Weights of a small CTC audio transcriber.
Model: arch tc_resnet, norm batchnorm, widths [128, 160, 192].
Training: adamw at rate 0.0036, 7700 steps.
Data: 78125 training examples, 50.5 epochs.
Rows from block 2 of a small CTC audio transcriber, named by matrix and row number. Rows with one number belong to one channel. Each number is 128 + 32 x the weight over its row's rms, rounded and kept within 0 to 255. All counts start at 0.
After each channel's rows are labels from the 100 clips, of 14848, where the channel reaches its highest value: "lies over" is the class under the peak. Only what is clearly more common there than usual is listed. The data: single English nouns, adjectives and verbs, spoken by a formant synthesiser in many voices. In brackets: how many of the 100.
# convs0: first width-7 conv (model.blocks.2.convs.0.weight, 128x128x7, each kernel summed), inputs 64-127
# convs1: second width-7 conv (model.blocks.2.convs.1.weight, 128x128x7, transposed, each kernel summed), outputs 64-127

convs0.83 [101  95 113 143  97  62 154  88 128 110 100 106 177 142  90 131 219  75 137  81  91 108 122 126  82  81 139 153  91  78 137 142 144 103 126 128 122  78 131 108 116 148 115  85 130 139 158 156 118 114 135 107 110 183 127  82 129 124 145 108 135 135 125 130]
convs1.83 [154 120  80 137 152 119 145 144 151 159 108  65 149 112 120 180 154 124 182 143  60  87 119 127 159 171 129  96 120 144 139  97 171  93 144 116 173 108 185 105 129 136  82 117 145 125 133 114  97 157 107 117 178 123 180 138 127 106 103 160 144 114  95  96]
lies over: /t/ (85)

convs0.61 [124  78 139 207 110 102 200 125  98 105 133 154  74 155 166  76  97  87 152 152 122 133 125 131 101 122 123 150 162 209 121  99  64 126 139 135  79 145 137 133 139  98 143  55 152 111 117 148 168 155 114 127  92 102  92 131 148 107  74 165 145 118 140 147]
convs1.61 [126 112 157 120 116 186  87 129 180 185  85  97 116 165 203 119 147 102  60 181  93 132 118 162 188 174 169 128 127 132 130 142  88  59 133 127 113 165 103 110 147 206  83 131  97  92 109 137  96 172 174 120 154 178 122 130 119 149 100  60 123 126 116 185]
lies over: /i/ (28)

convs0.91 [152 123 103 150  97 141 145 118 129 103 157 102 128  66 103 130 100 172  98 121 105  98 137  79 146 151 139 114 152 114 100  73 152 141 134 127 140 109  64  93  87  81 113 118  97 156 151 122  96 144 135 144  82 127  23 124  41  56 112 107 152 120 113 137]
convs1.91 [137 141  92 108 197  85 120 133 108 114 128 123  84 121 117 147 112 129 126 145 124  88 120 108 118 102 171 141 106 142  41 131 138 104 140 145  94 152  61  79 209  97 152 156  98 121 107 125 182 102 121 141  76 139 125  87  90 213 109  88 122 156  83 114]
lies over: /h/ (76)

convs0.55 [109 184 138 126 131 144  95  59 141 127 147 135 132 137 152 105  96 154 155 172 108 136 138 118 139 149 134  93 140 115 136  71 126 155 118  90 123  87 142 140 144 123 110  43  55 102 115 105 177 150 127 130  78 109 179 153 133 134 137 111 161 106  58 116]
convs1.55 [166 101 123 141  88 186 115 160 170 116  94 105 142 149 173 131 104 125 161 196  66 128 125 107 142 118 141 107 152 200 200 108 138 130 119 126 125 165 191 167  97 160  67 172  45 127 151 110 141 151 159 119 135 120 166 136  87 120 122 169 132 106 124 151]
lies over: /ɹ/ (47)

convs0.126 [150 116 113 127  86 176 175 128 107 170 131 118 163 158 120 126 112 128 164 111 165 173 119 170 162  58 123 105  69 156  87 118 128 153  79  95 114 126 206 140 141  91  97  90 129  79 102 152 191  92 140 126 152 165 158 139 211 157 135 179 154 194 141 151]
convs1.126 [115  74 134 122 107 165 127 148 138 131  83 119 147  92 165 128 130 136 155 188  67 108 168 129 140  79 134 110 130 117 113 148 124 131 124  94 143 104 163 211  61 121 118 156 125 129 120 129  80 142 134 134 161 154 129 101 134  92  87 182 122  89 182 153]
lies over: /k/ (80)

convs0.118 [184 114 137 157 171 120 140 106 150 110 109 114 137 189 130 193 158 109 174  81 169 146 124 138 106 117 163 114 123 118 126 163 139 127 110 176 156 100 137 127  89 206 169 103  96 151 159 141  95  99 147 127 116 183 118 139 146 112 100 170 171 135 122 150]
convs1.118 [127  83 111 144 124 131 152 107 139 114 112 102 146 114 131 139 113 199  99  70 123 110 127  69 146 148  91  93 140 123 140 140 138 126 134 141 161 127 140 104 116 206 114  95 145 148 100 114 156 180 101 100 138 144 128 103 111 111 113  90 123 140 108 164]
lies over: silence (91)

convs0.65 [197 167 116 193 161 158 131 127 146 116  81 110 132 146 139  79 130 122 132 109 109 151  80 178 125 121 101 107 123 153 154 127  98 121 103  99  94 127 149 131 112 114  94  94 116  82 132 107 150 137 123 118 115  57 207 174 207 111 203 152  87 109  89 110]
convs1.65 [131  76 115 134  79 130 142 131 111 121  74 151 150 102 128 120 129 140 143  86  88 103 187 127 164 121 113 115 143 119 171 135 113 148 104 125 130  94 127 154 108 135 105 125 137 108 141 133  70 145 138 136 168 133 150 143 113  41 110 200 112 111 153 168]
lies over: /p/ (81)

convs0.106 [ 87 144 124  41 110 162 126 159 133 160 119 126  91  86 140 139 172 105 112 111 100 120 125 126 150 102 105 133 124  51 134 115 127 123 138 145 134 140 109 125 118 152 104 193 185 109 128 150 122 142 118 151 156 136  96 122 128 128 113 119  76 184 158  94]
convs1.106 [133 123 118 129 140  92 145  97 115 171 142 113 149  61 200 110 173 180 123 142 153 123 130 161 138 157 152 157 147  87 100   0 132 100 121 118  83 147 125 106 103 141 158 109 159 132 179 124  88 142 173 134 168  75  98 160 131  99 149 134 139  81  50 110]
lies over: /s/ (99)

convs0.32 [147 129 117 111 150 153  75 151 167 164 120 162 140 105 106  89 174 176 177  97 178  99 109 135 120 175 109 135 152 106 118  73 168 151 151 125 105 138 208 154 166 110  34  79 108 138  89 135 176 107 116 145 121 116 153 133 172 141 140 169  85 130  84  47]
convs1.32 [140 114 156 112  46 150 119 107 156 143  94  83 129  45 109 127 162 188 183 109 109 164 169 165 128 144 124 141 122 171 135 141 136 118 117 113 130 117 155 155  77  56 111 150 140 106 147 139  72 165 175 137 173 128 135 168 133  84  97 222 130 115 157 167]
lies over: /ɔ/ (40)

convs0.94 [105 194 175 155 126 140 176  57 133 111 105 152 145 108  91 136  96 173 126 155 152 149 137 137 135 126 153  76 122 129 142 142 157 162 122 145 135  54  99 133  66 138 143  83  77 131 133 131 153 125 156  84 160 165 193  94 119  43 135  98 140 191  16 137]
convs1.94 [159  38 137 143 131 157 121 117 154 150  24 105 106 131 103 120 103 165 168 181 104 141 115 103 112 149 148 106 178 147 178 110 150  77 130  87 106 122 153 132 117 131 105 171  55 133  78 145 128 116 182 136 135 111 185 140  63 140  97  99 112 101  99 151]
lies over: /ɝ/ (33); /ɹ/ (26)

convs0.24 [148  67 119 110 175 145 124 133 117 151  91 138 111 134 139 111 145 129 102 104 121 135 145 108 146 141 121 126 133 204 155 131 151 134 125 123 119 139 171  32  55 120 127 132 176 125 152 160 109 141 105 170 125 159 132 145  38  38 139  83 114 142 206 104]
convs1.24 [148  77 137 129 145 209 183 137 166  88 145  79 133 128 152 126 140 108 161  90  78  90  74 125 160 114 166 132  83  97 134 112 107  97 100 101 107 141 118 206  68 114 153  60 127 153 111 152 145 182 109 152  97 124 115 104 101  92  71  92 140 125 127  83]
lies over: /s/ (32)

convs0.67 [155 128  98 144 192 152 116  93 128 159 136 145 118 104 101  91 172 151 131 113 113 111 119 102 133 211 126 111 177 166  47 117 135 183 161 120 128  93 157 159 145 143  96 129  92 158  76 158 157 133 105 153 107  97 118 163 140 133  85 136  98 100  46  62]
convs1.67 [146 116 134  94  17 159 131 143 132 189 134  68 112  71 127 140 170 178 158 152 102 144 165 155 163 176  99 133  97 127 112 164 104  81 100 128 140 106 144 146 100  70 134 116 153  41 122 140 112 168 118 152 143 132 155 184 127  83  86 174 115 130 155 183]
lies over: /i/ (32); /eɪ/ (27)

convs0.26 [ 91  65 151 105 102 142 114 100 100 110  99 114 142 115 139 185  66 143  86 135 133 126 116  86 134  98 132 124 122  66  98 126 141 118 161 116 202 143 102 162  98 104 127  62 116 155  70 108  86 146 157 121 149 105 116 125 110  84 148 120 131 110 106 125]
convs1.26 [223 181 134 107 137 146 125 121 159 124 113 112  45 170  85 113 134  99 134  97 113  96 121  81 116 138 135  92  90 152  99 111 152 139 103 142  82 155 105 111 100 131 111 127 121 115 187 138 142 114  95 126 115  88 155 156 149  93  92 158 174 159 103 174]
lies over: /t/ (39); /ɹ/ (30)

convs0.28 [112 130 153 118 146 126 117  55 155 124 111 152 165  85 101 137 143 135  97 129  87 131 123 130 138 170 118 121 138 201 128 183 134 158 133 114 186  49 107 121 121 141 129 255  33 152 150 148  82 132 182 129  59 121 121 148 148 124 121 100 154  87 139 134]
convs1.28 [111 124  97 156 129 100 116 147  87 162 167 119  93 138 107 133 125 136 112 122 156 123 107 160 113 151 163 119 111  46  86 114 128  85 143 164 114 169 149  76 145 139 104  52 146 101  71 122 130 105 135 134 118 122 111 165  99 156 158 111 152 101  25 112]
lies over: /i/ (74)

convs0.97 [118 102 147 185 158 166 150  90 129 103 132 126 121 142 145 149  83 134 174 142 139 140 143 162 108 132 125 152 143 176 140 209 141 108  45 135  97 128 112 142 116 114 155  93  98 155 118 131 153 157 154 149  80  98 148 103 159  93 183 163 137 142 130 173]
convs1.97 [120 127  65 160 161 107 123 104 112 125 126 115 104 143  72 171 101  61 140 101 116  62 110 122 145 128 123 138 145  68 150 113 100 133 133 113 175 135 153  74 126 154 136  78 158  87  90 115 163 153  90 121 203 149 140  89 131 123  66 125 180 128  89 143]
lies over: /tʃ/ (61)

convs0.18 [153  96  73 156 141  94 121 134 188 116 154 134 131  86 115 132  99 129  59 134  94 144 144 101 152 113 113  99 115 172 176 132 145 130 158 146  62 132 121  83 144  53  83 185 153 125 134 124 129 137 114  81 136 147 159 135  88 127 157 102  59 186 116 107]
convs1.18 [ 68 116 104 159  99 110 121 160 128 136 109 135 157 168 129 126 129 114 129 172 155  79 112  92 135 125 166 125 151  95 151 140 137 122 117  96  97  85 146 146 181 116 112 114 139 120  51 124 136 124 139 122 120 163 181 142  77 221 111 135  36  73 116 117]
lies over: /k/ (76)

convs0.73 [ 85 120 117  83 126 132 129  97 139  89 108 134 104 142  97 165  39 172  81 133 158 143 114 151  98  98 144 117 126  99 158  91 141 115  91 166 142 152 129 134 116 109 112  64  73 137  69 111 107 111 119  46 121  41 142 121 128 148 145 132 140 146  79 134]
convs1.73 [190 145 145 114  94 136 139 174 131 100  99 113  89 155  79 174 120 149 117 124  78 132 132 132 150  90  52 101 157 161 159 144 150 145 184 148 195 134 154  85 191 169 115 128 108 103 177 120 159 136  43 125 126  74 144 165 153 116  85 132 164 133 127 139]
lies over: /ɹ/ (38)

convs0.78 [139 213 131 180 126 101 129 142 146 123 161 133 163 109 143 142 144 167 157 139 133 114 118 141 161 145 122 104 131 167 134  98 111 147 181 116 115 105 159 125 108  53 106 156 135  91 186  88 141 149 128  37 197 161 169 120 172 106 180 112  79 135 162 140]
convs1.78 [101  79 182 114  31 110 122 127 158 152  61 133 153 138 141 130 115 157 165 181 163  95 158 109 148 107 158 140 132 111 219 139 106 120 141  82 123  85 144 184 133  84 130  96 116 132  56 139 131 153 172 121  97 133 136 160 118 124  44 164  99 126 153 106]
lies over: /s/ (60)

convs0.38 [154  90 102 174 138 115 192 159 142 157 101 104 113  97  98 111 150 171 173 110 132 112 122  94 139 107 109 112 128  75 127  69 143 127 100 118  93 182 106 130 162 126 133 130 164 121 118 175 175 123 100 158 166 134 126  57 159 139 117 117  90 118  97 115]
convs1.38 [115  53 136 117 122 142 134 128 160 205 113 107 119 175  90 174 142  73 173 135  77 159 129 131 137 148  93 114  85 136 130 116 103  93 134 103 181 128 162  93 126 184 150 116 147  99 116 115  63 131 125 144 220 118 163  93  73 135 107 129 150 110 116 128]
lies over: /tʃ/ (43)

convs0.127 [133 159 126 157  93 136 106 164 125 166   0 156 130 106 125 109 159 155 144 102 181 124 120 124 116 148 108 152 133 128  87 142 182 160 143 151 131 135 166 182 180 131  85 119 115 128  91 165 187 118 125 142 123  81 124 115 186 168  58 127 123 148  81  84]
convs1.127 [170 120  91  87  85 171  82 111 142 180  88  82  87 110 111 109 164 173 189 121 115 137 140 159 136 135 154 174 100 169 100 139 133  83 136 150 120  98 150 130 113  92 163 137 111  85 132 139  93 138 122 150 157 100 113 156 132  66  40 188 138 136 140 115]
lies over: /i/ (32); /ʃ/ (27)

convs0.31 [106 132 175 155  75 114 145 140 115 141 131 131 146  81  59 141 130 105  97 129 156  78 118  96 104 115 127  75 109 112 124 151 129 120 114 154  92 142 146 111 140  43  83 124 100 148 100 141 159 131 128 134 110 159 143 110 168 107 120 128 119  97  53  95]
convs1.31 [118 112 204 129 144 145 130 140 116 147  79 116 148 108 146 112 141  98 121 181 157  49 120 134 114 137 134 143 150 119  89 167 152 105 135  47  95  90  87 181  85 148  89 180 150 112 119 132 130 102 173 132 151 164 159 173  73 119 112 141  92 106 168 147]
lies over: /ɹ/ (35)

convs0.116 [151 163  88 166  92 153 119 146 160 136 163 123 146  87 108 118  98 162 162 158 128 113 144 147 114  79 188 108  89 174 174 107 145 123 133 187 120 104 129 127 116  66 128 188 140  76 136 148 140  97 126  83 117 155 177 141 165 102 148 161 126  81  88 134]
convs1.116 [ 73 150 126 119 158  78 134 122  85 125  78 141 135 153 114 130 114  73 142 144 210  75 114 152 130 120 110 140 113  82 140 159 128 114 135 119 121 112 141 149 105 148 139  82 167 183  61 132  58 128 129 138  98 120 173 130 137  79  57 105 118 147 140 114]
lies over: /t/ (94)

convs0.113 [ 86 125 114  92 101 145 132 117 123 120  83  89 191 113  89 176 105 139 165 134 157 123  73 156 120 106  85 151 115 178 109 104 149  90 130  71 121 121 159 165 149  85 166 112 143 107  72  87 185  81 167  95 111 115 105 145 186 103 113  88 144 154 205 160]
convs1.113 [128  98 135 107 158 141  82 122 124  59 141 179  57 156 117 120 133 129 167  86 104  91 145 123 108 143  95 121 174 117 161 116 149 192 114 164 194 135 168 153  46 169 135  93 173 151 117 112 107 147  62 132 129 111 124  86 125 109 145 167 190 105 117 154]
lies over: /ɔ/ (36)

convs0.114 [217 105 108 114 121 108 128 114  96 116 161 130 154 118 111 123  49  97  96 160 123 103 154  76 122  68 177  85 103 103 155 148 132 132 112 123 147  79 183 120 109  93 106 118 102 112 187 106 157  81 139 114 125 177 178 105 148 173 118 104 160 113 118 104]
convs1.114 [126 121  85 104 140 130  88 139 105 157 127 137 121 188 123 162 106 104 122 104 107  92 148 106  84 162  72 115 115 196  77 195  96 110 121 136 135 123 153  77 155 179  97 170  73 126  65 146 148 126  95 151 104 197 117 113 142 131 142 132 182 133 107 109]
lies over: /ɝ/ (63)

convs0.54 [124 121 130 178 123 163 106 139 176  85 185 130 127 112 172 136  78 220 137 140 185 170 124 114 122 128 126 100 140 132 133 171 148  94 134 149 156 132 179 129 158 112 142 191 134 185 133 115 142 114 123  62 103 141 151 136 104 115 145 129 136 111 190 164]
convs1.54 [ 81  75 111 207 114 149 143 149 126 116  88 114 145 108 109 131  99 181 145 153 103 121 128 111 141 134 105 113 143  73 179 142 115  93 127 139 143 134 194 107 104 154  91  75 118 100  67 123 138 107 113 135 139 202 149 122  93 149  62 134 108 106 137 173]
lies over: /ɹ/ (57)

convs0.4 [154 138 106 150 154 124 160 138 112  78 189  78 192 111  85 119  79 135  91 124 109 124  89 116 111  85 120 116 107  73 125 133 114  98  94 114 136 105 108  79  72  51 152 134  62 134 175  86  89  70 139 126 114 173 128 121  79 103 175  86 163 107 102 134]
convs1.4 [141 143 109 126 140  64 115 138  82 105  81 153  78 137  95 147 130 102 144 134 111 137 146 136  99 130 142 129 123 195  70 125 119 145 162 156 129 160 104  66 198 112 166 164  79 111  95 133 163  83  77 128  85 175 102 118 165 158  65 105 172 185 119 143]
lies over: /k/ (42)

convs0.1 [170 151 104 134 144 154  97 146 158 140 157 129 151 113 128  82 191 156 206  99 167 119  99 115 104 164 109 120 147 123 141 116 146 124 114 131  98 144 205 163 177  89  60 101 128 131 157 139 153 119  95 158  91 131 182 143 197 123 165 170  93 114 121  45]
convs1.1 [113  96 132 107  71 130 130 121 130 140  86 100 112  64 116 128 143 180 192 122  97 148 162 160 121 150 116 149 128 143 162 147 123 141 103  98 141  84 175 158  84  65 109 133 154 115 121 138  76 149 158 140 150 158 135 140 131  47  55 184 108 117 133 138]
lies over: /ɔ/ (26)

convs0.13 [ 86 108 127 126 147 168 121 157  80 152  54 125  99 103 125 101 154 143  62 128 121 142 111 134 150  95 115 152  90 125 126 181 137 132 151  97 129 163 142 102  88 133 115 173 179 102 117 135 218 102 101 142 161  96 126 130 105  41 108  80 101 158 197 122]
convs1.13 [127 102 130 146  93 160 124 106 120 161  84 110 108 121 185 125 141 136 144 132 100 103  62 174 124 144 145 161 133 133 141   9 122 104 136 157 126 113 105 101  84 140 179  87 125 107  85 133 110 140 120 130 166 161 165 177 120 111  49  99 162  90 118  36]
lies over: /s/ (100)

convs0.35 [142 139 187 153 132 176 111 157 139 134 169 168  96 155 159 114 119 111 160 120 137 137 118 149 151 157 146 175 135 144 160 106 127 155 110 131 112 185 167 147 142 174 138 159 127 142 161 155 176 115 173 100 129 145 183  79 199 174 164 137 129 165 132 153]
convs1.35 [ 91  77  80 134 119 141 113  89 123 163  94 112  92 118 105 145 108 150 143 148  65 149 115 176 134 136 133 179 121 109 174 105 156 114  70 109 117 130 169 145  42 136 162 105 138  88 122  87  78 142 132  99 152 158 161  98 129  58  80 190  86  83 118 123]
lies over: /t/ (52)

convs0.52 [110 101 117  91 122 102 140 105  87 118 147  94 150 111 142  83 149 167  42 129  96 114 151 146 114 126 106 112 154 138 127 139  75 120 114 107 112  93 123  34  68 138  72 122 112 150 125 147 201 152 114 110 131  95  96 143  70  76  92  64 103 158  92  92]
convs1.52 [137 106 108 159 149 204 122 126 195 140 145  69 138 132 149  94 151 102 105 120 154 110 194 113 196 111 145 115 130 122 117 113 161  97 144  97 107 121 103 174 115 131  89 138 132 125 147 114 165 224 142 116 147 126 173 133  89 147 150 139 110 126 124 152]
lies over: /p/ (43)

convs0.40 [149 140 136 142 134 120 127 122 151 145 133 133 112 160 134  89 108  82 237 145  88 144 158 105 129 146 146 130 121 146  78 103 104 148 147 130  86 111 198 168 162 138 128 120 154 101 126 117 127 163  87 135 143 143  46 143 171 178  76 201 104  94 134  91]
convs1.40 [119 103 127 104 134 113 136 174 145  97 135 100 152 161 117 115 105 130 163 135 127 136 100 138 119 143 110  73 123 123 124 112 135 127 113 145 143 157 139 152  74 152 100 140 115 160 141 122  99 144  87 111 127 143  70  64 124  33 173 181 142 113  93 145]
lies over: /ɔ/ (81)

convs0.115 [135  95  77 114 101 131 135 160 110 171 124 142 105  92 149  95 187 105 142 124 103  89 134 155 145 143 160 143 147 100 167  86 153 147 122 125 141 138 142 129 157  94  45 165 134  85 123 136 123 102 170  88 167 110 155  75 172 142 139 151 143 140 154 116]
convs1.115 [154 144 110  85 147 103 134  97 149 168 149 140  73  82  96 140 125 108 170 124 104 142 112 193 145 185  60 178  69 151 149  85 159  77 118 136 141 169 166  90  70 145 153  89 118  76 151 123  45 134 103 103 161 107 180  84 132  78 135 172 146  57 109 124]
lies over: /ə/ (26)

convs0.8 [119 110 149  91 153  90 103  82 153 124  76 134 123 107 102  72 117  98 182 161  97 158 146  85 126 127  87 148 114 150  68 136 110 144 181 151 110  89 111  98 103 108  96 173 110  97 154 118 148 123  88 128  83 158  88 152 149 110  48 144  79 163 149 107]
convs1.8 [141 137  87 139 100 153 112 133 125 110 156 121  91 124 160 103 135 122  76 109 124  90 120 156 144 159 143 120 124  60 146 145 125 118  96 150 128 153  80 141  76 138 106  92 138  85 137 126 101 151 126 118 139 108 138 120 113  54 146  82 134 124 114 152]
lies over: /ɔ/ (52)

convs0.50 [157 155  99  97 161 116 107 105 119 104 103 122 129  51 145 102 135 172 177 113 142 113 116 124  94 181 120  74 125 104 164 104 144 107 103 135 142 118 165 144 156  99  79  94  94 137 140 150 161  88 136 142 110 166 118 144  90 157  63 181  96 106  80  86]
convs1.50 [121 134 161 118  64 163  99 110 187 155 101  48 129  85 159 107 159 158 109 155 123 146 166 144 128 146 155 154 141 167 139 134 152  77 105 128  93 104 114 120  97  90 152 121  78  81 125 108 118 154 153 118 142 142 114 171 107 124 155 155  90 123 158 180]
lies over: /ɔ/ (46); /w/ (37)

convs0.88 [162 147 125 156 148 108  97  90 132  70 130 108 123 129  83 133 114 158 139 105 161 136 132 147  96  85  89 137 132 156 176 154 119  99 111 153 115  79 148 117 150 116 104 176 126 142 160 137 147  99 136 135  76 139 167 144  69 179 150 194  89 134 195 130]
convs1.88 [ 95 122  94 107 180 105 111 120 108 180 101 154 108 165  93 145 133 172 147 114 157  71 110  99 125  98 164 110 106  83 106 178 119  93 140 136 109 140 116 127 129 195 126  95 131 158 153 115 191 148 169 124 117  74 129  65  74  72 115 137 125  58  95 115]
lies over: /p/ (29)

convs0.98 [140 108  89 153 106 130 145 128 115 109 130  63  74 100  96  87 119 163 123 110 149 128 112 109 125  94 127 127 118  94 123  76 136 104 112  97  95 134  95  54 124  90 145  96 158 153 129 122  90 149 112 112 113 106  79 141  57 128  99 113 121  80 171 155]
convs1.98 [124 136 123 173 179  90 109  96 123 112 114 128 126 103 149  77 132 107 104 152 173  96 100  65 135  90 151 111 124 104 152  82 134 148 138 105  95 135  97 148 200 116 145 107 110 153  88 119 145  90 158 120 125 159 179 112  78 207  92 139  88 131 145 108]
lies over: /s/ (78)

convs0.22 [161 124 110 129  50 110 115 170 105 132 169  85  92  99 117 108 103 149 112 170 163 155 143 211 143  67 120  60  85 106  84 123 136 128 105  85 132 145 186 127  85  37 166 119 108  50 107 116 149 148 133 153 177 100 118  76 150 158 150 126 139  94 167 121]
convs1.22 [106 119 102 143 159 125 118 111 157 127 101  98 149  80 126 127 111 141 141 147  83 128 149 137 137  98 150 124 159 107 130 162 151 162 168  58 103  85 105 170 142 100  84 148  89 111  94 133  83 131  93 137 168 167  83 138 122 156  85 147  79 176 133 176]
lies over: /æ/ (27)

convs0.42 [116 146 125 142 136 113 138  85  98  72 134  85 139 126 103 141 145 194 130  90 142 147  73  91 114 107 173  59  94 142 126 131 111 110 120 134 181  97  32 130 123 174 143 110 104 167 118 110 170 104 169  87 132 128 117 108 109 187 134 179 165 178  67 109]
convs1.42 [105 149 129 159 128  91 129 125 119 175 119 105 170 120 124 147 153 128 145 114 173 163 134 108 154 172 142 100  70  91 126 184 126 105 108 117 156  86 143  80 131 192 111  83 124  76  96 122  63 173 122 132 161 127 147  42 147 118 105 143 152 118  99 125]
lies over: /k/ (29); /p/ (25)

convs0.3 [144  78 123 140 106 101 205  97  74 134 173 142 139 109 115 156  78 160 105 118 126 118 121 164 176  62 177  94 128  85 121 105 145 179 112 141 161 122 113 101  72  62 158  94  80  76  79 182 194 117 144 148 138 129 207 130 181 130 161 144 150 142  98 154]
convs1.3 [182 119 119 141 128 110 167  94 122 128  79 121  98 182  81 115 118 150 109 133 116  68 135  91 126 111 131  90 117 164  96 131 107 132 135 108 123 137 139 132 110 201 157 147  62 114 139 144  71  98 114 129 177 124 116 133 124 134  71  75 136 141 111 166]
lies over: silence (90)